Rows from block 5 of the encoder of a small image VQ-VAE, named by matrix and row number. Rows with one number belong to one neuron. Each number is 500 + 25 x the weight over its row's rms, rounded and kept within 0 to 999. All counts start at 0. Numbers have three digits each.
After each neuron's rows are labels from the 100 images, of 14976, where the neuron reaches its highest value: "strongest on" is what is common among them; "patch colour" is the nearest of a few named colours to the mean colour under the peak. Only what is clearly more common there than usual is listed. The data: dead-leaves pictures: piles of overlapping shapes.
# fc1: MLP up (encoder.blocks.5.mlp.fc1.weight, 640x160), inputs 54-107
# fc2: MLP down (encoder.blocks.5.mlp.fc2.weight, 160x640, transposed), outputs 54-107

fc1.29:491475492503493506470478469494494520546501496497515509507515509433482502506489478487475504477518565519520496489511501475547497529521503513510511511476508478502547
fc2.29:500525507474502490542507561486504512465506500514460532542490504501539477502452518500515498496545459495489517523542514473450496502525482500487498477492480517505537
strongest on: grey
patch colour: grey

fc1.282:502531512501512496498512476529505517475522472496498477482469486490473493480515513501555540466483483518496481491505513496482501489486520413460505498482539537518504
fc2.282:437487479519480517504526542494521452453493516490529516499505499508487513504495494494495483552523504483455530544526466507508481498492507485502516454542505483471503
strongest on: textured; grey
patch colour: grey

fc1.213:490490501508527509515527464526500497502503494530479517469517497530486485487439532518468491512497473482517560494525487504504446481498485503511506450490517481493512
fc2.213:492531460605462493524487536512485494482498503463532455513489484474497506498510492502519480458478480538528466508500507485516501484507487497481489537548489540456452
strongest on: large pieces; vivid; grey
patch colour: yellow

fc1.323:520461503512495489526545493460514521499492467509504491502504542501476498464484508496486530534474584443509542520465491499472495521492496533458502498491444564490488
fc2.323:519511500491484507489536527476479474473456477485510493518471501514548509479508509482493456495537456562532495503519522456481524455463504499508552462495492497468505
strongest on: cool
patch colour: blue

fc1.520:491486509549506485503502475517490518508500460523522500507472499461453449468486484487480468487500522481514419548536572490486531487527528513511485503482445473453526
fc2.520:500499496459481505478476504487525470492494514496500519527502511513542545515508503539505557520513515530488529495492509506502501477480503480499484503500508489468492
strongest on: grey
patch colour: grey; pink

fc1.623:522466528508507485501467496544511488511535527521503483489518525464517540478519504448499469502520528516518495505509440486528501484448549492526488514508479525499462
fc2.623:470537487487503542509539475510486538497479495510504532535471498507494497515470506530517506475486510484491494499524544510476530530530455518480498439497528491482542
strongest on: earthy
patch colour: grey

fc1.536:500513478498523489482516507447529484484505527499483499527518515501507498508502486545517524562478495509523507549487450499519477495484529505543529536459497457524457
fc2.536:513511514471459507532479481534515527505508478463477504458494458483498522466544543503465529505503524496509513489513527499497516501502519510495445488520511508492519
strongest on: pastel
patch colour: grey

fc1.291:505535505450495527494497488504513467497508485529502489494495502493501496508488503515477529479496523518499529507479501508498504498487482476500501500465456542510528
fc2.291:540453476511529471503477507475509505493501511508521508518500488522486514505516526456529480511541490485550524487501506486489489458532526554445497471544505496483478
strongest on: earthy
patch colour: green

fc1.208:545499527496488515496500537499502494504518501459479466475465510506497500533499545503488492465498517484501498502499485537555456461499467499512557500479542526472488
fc2.208:494513489520520502512500459448485474543499504565511522500552544496513533507494490479491550489484479518511492485485545482432524495479550502474501516501484468489491
strongest on: grey
patch colour: grey

fc1.187:501491410472499542499499506505494507416501471500504497502500506494500474512531500499528561539474504474550536480525500500504509543508482498500551500508542497500500
fc2.187:479487487491537570492524481474498475556532498543520505491470483500478487488501499531505487511481499501499503503500483505499500483499500543528501429500514497476506
strongest on: large pieces; earthy
patch colour: yellow

fc1.274:530515511496509491501520494502483524510516462511515458470488496493494519491427499523527503518520540503526488484510500515489513516481511486482514517508508475571512
fc2.274:524492516467492455529485504503497475494488523511501527490506524489531453483539464502502494504491460505521514510479508510502480465504536485492505446501500521473502
strongest on: large pieces; grey; earthy
patch colour: brown

fc1.445:468520532483499479531501470485499492485495517473524473497501502509493481488534546518521517508552506512493519454526548542481557504518472481489502468526511525568470
fc2.445:540543522455457462526502498487491493474540521468508519479534519443476483506508483496526497537487508508496495463527445470544485465510527499474505524485474459481494
strongest on: shaded; grey
patch colour: pink

fc1.103:452445482481487515531462527524521498467538501536475498486476450504493440453506493503513518492494532462502497474540483486476522525504479498499511445511498501467538
fc2.103:533527501550520557493531486505526496514489499497509510491490508495526500482522451520544492517513533465477549522535497506525480483502515527505502506490485525495500
strongest on: cool
patch colour: cyan; yellow

fc1.614:508480467531497519525461506532489472494504459442539500514495505505506502525487502516523492504496490525507531476507503499507436465522499467511527512495429500478530
fc2.614:545526539464568527503479545479506514481468550505470517501480461520508495459494535534512523505527491489484490545532517517473531497484490463465443542508534497514475
strongest on: vivid
patch colour: grey

fc1.577:530508441493520485511493472510469452516498489559518506500475495536511505478518464514488470497501478429487493514556536486485504503480502468495505472512463471513504
fc2.577:572475527501521423520487524501509512495510472481514513506498510468492494486501511492518531499506507528544496504477485474486510498560480480508475485491513505468484
strongest on: grey; vivid
patch colour: grey

fc1.319:445535493518500490504454541480477496471488500503479473486502523488516512472493480501491497559466500498503492491508499474524472522498513439519509476543553525492489
fc2.319:543524497436519501486499484542491479514513543504552532479483469503466463511515522521516501463481466440470526476534530506503552483541494559494495536475500499493517
strongest on: textured; earthy
patch colour: black

fc1.393:516499471502509511520577504466489495498489524539470508471486489490446499446496473519464486493526492446530492514520514499479486512442503522533474459517541505488499
fc2.393:475512497533516533567472484554530509536476470493540498441501450514530474506502499506522527481515480473466480480495497496488504494525466473496498526463508500505478
strongest on: cool
patch colour: cyan

fc1.443:488498538479510480514522492515513528526456449500491522451528558540491478490478505494536523504500516497468482519542504480501539452514499475500472484466510510486481
fc2.443:483572499526510539456473502480492476457501522498491496538492487503472506526497497540464495534471509518522507482537470534504484497496502489543504469537480520503470
strongest on: grey
patch colour: pink

fc1.63:498489529426489515487514473512503492496489498500501499503521557528520497529517507478525497499511510511457491487504524457514479500459495513487493478494506519517493
fc2.63:500528499493483466514472558519488522503502485504503520502448527467505450504503480545464549508512490514501506461493489488484461489498563525477493509557548508481497
strongest on: shaded; grey
patch colour: pink; white

fc1.194:511488464488496542483521497531504511500494501457500517535505533491513493489536537513495494480520533474514529532547482560488510512503495469470460492482545499501469
fc2.194:469478506495490496537487513476516489477491501535479491503496497506494497526504493503492531487468512499465465526479501502479446521491488540534487503512545489499503
strongest on: textured; grey; large pieces
patch colour: black

fc1.351:483498517497493522510538482500511483493488551525505477483485494495484537483502520510537506526494477489468452485505480486512516449560489488496487486515442452509501
fc2.351:457517471501474493482519499469492465494524439502533526511466501488478477467544486547494480488517524527509485463475499507490523505479513527498509506475514470518480
strongest on: shaded; vivid; cool
patch colour: blue

fc1.244:535506475542498517488471497474483502521499524467483485494472498513479520511493497497484531414525476497470475522489498506482565509527484468490468474528465518487593
fc2.244:506543484491486523543471458514521499515541526489488525494492506492522513494510492489480485538475498493500483491506509479429456491474479527480496493490540488512504
strongest on: textured; dark
patch colour: black

fc1.207:500512497460524536487501469475499454479478541495502491514510481507497555537489519484500465509497473484484492504514496508481498443482491563527513498496514500537504
fc2.207:500451500516451489491504497515500506497536490515555507510488522476505499459549495494494498523498529483530523456482527477514462550483470449498512513502504476502496
strongest on: grey
patch colour: grey

fc1.266:514513534494471565475446480508483500459499513498513474450507435498460485507505501517540514527449517500513495467539528468544498491505469476487496540499499434507531
fc2.266:516499451506500502496562512483511461550515531497500521550498503488555492554496565492484479477542467494482481490469491498510493525464519482482561487542476509520498
strongest on: pastel
patch colour: grey; pink

fc1.163:470495519526500495519498524502512505503468480491490534484497476498472523522515503456475469457519504466478505477518555491491533470522503530478501528502493524482526
fc2.163:535475422497517487505505525487440479486508498458500507458507507493530531499526453525459517514487500491514487494482508506500512507499506524516518501532496491497539
strongest on: shaded; grey
patch colour: brown

fc1.539:499508494483463490510495501485505486506502527451489510469445489510492499516550455516582497458511556506512484502469530525532500525491550519501512521491501534510504
fc2.539:464511514460556500514480484512506511524505525501507484495594475476479517473468548488498501527452483516502528500486500520529534470503464510508502476490501532516508
strongest on: vivid; grey
patch colour: purple

fc1.250:488544501492501504457480482517505487493497453531503489499499509499514481502537518540473510526515522513466506483511560479475480510476522480543500494517498472488483
fc2.250:507495461443477478494514498541534484468489490492510472498489527515488498473504508545514488456532514488486495531522552532479526495500475485480498516488497509479516
strongest on: cool
patch colour: cyan

fc1.534:500494530563464488515499454504507452513493512449506492506500538511493484487520477506494501491499526519509503479514466468486501536506501456519499489530553504491503
fc2.534:507485482461491526496518518525457493486520585490554501481469498496481467478494503494496498520502506487474465496501539454505499494541517498485549543480552512517510
strongest on: cool; textured
patch colour: black

fc1.137:501490519498518507493495469505535501513522502502504496458484481470501504496474475522537477523500478520537509458558491472523528481480478493486527513507510439507550
fc2.137:487522508487494500482500503547479486493482494517504520549514527534501509509521506490481486552502496470489493545471483544503491509557515511467473480508494535473515
strongest on: cool
patch colour: black

fc1.316:500547501465484516490532498501546531494513435503507500514477469492487460473523509504531509515502496497494554503525482501549447494514540514490487488503535503520510
fc2.316:467492486521554467484490487519444509474481525508534523484510500510502470472495495529542484507476517497502458496458542460461508503499422517485497518472474499488510
strongest on: shaded; grey
patch colour: pink

fc1.485:501473487519504482519515476530504479478510479515501508513505465484502521517472513495497502495508529492542516573510478472445489560500521467510510498488499478505507
fc2.485:490513437487482489496516501491501483478537468462482509546502528469492482503480493474509489463471523495499524505492462543496423484528504487475528499509494535501453
strongest on: pastel
patch colour: white

fc1.45:569507487478503502488489507547500500469510465472523441503466510513495510477513487491456503579496494482499512528495519514585503528551497507494500485500521559509499
fc2.45:455551498461502482502505498462481500520505511520499518431499492492461500502500485532497505437500477527491498501529503500479540500499513509501509501478465496523517
strongest on: textured; grey
patch colour: black

fc1.139:495530563496516496456492510444522504490494501458485448520485528525479486468497507496545494519490470514488500515497499501482502471522477494526453478554499537524480
fc2.139:458469477515512487448508524505507468507540456492554558512485543472520465555503483517459496518533514524509518465497469496558499468534493507437505524448509492477507
strongest on: grey
patch colour: pink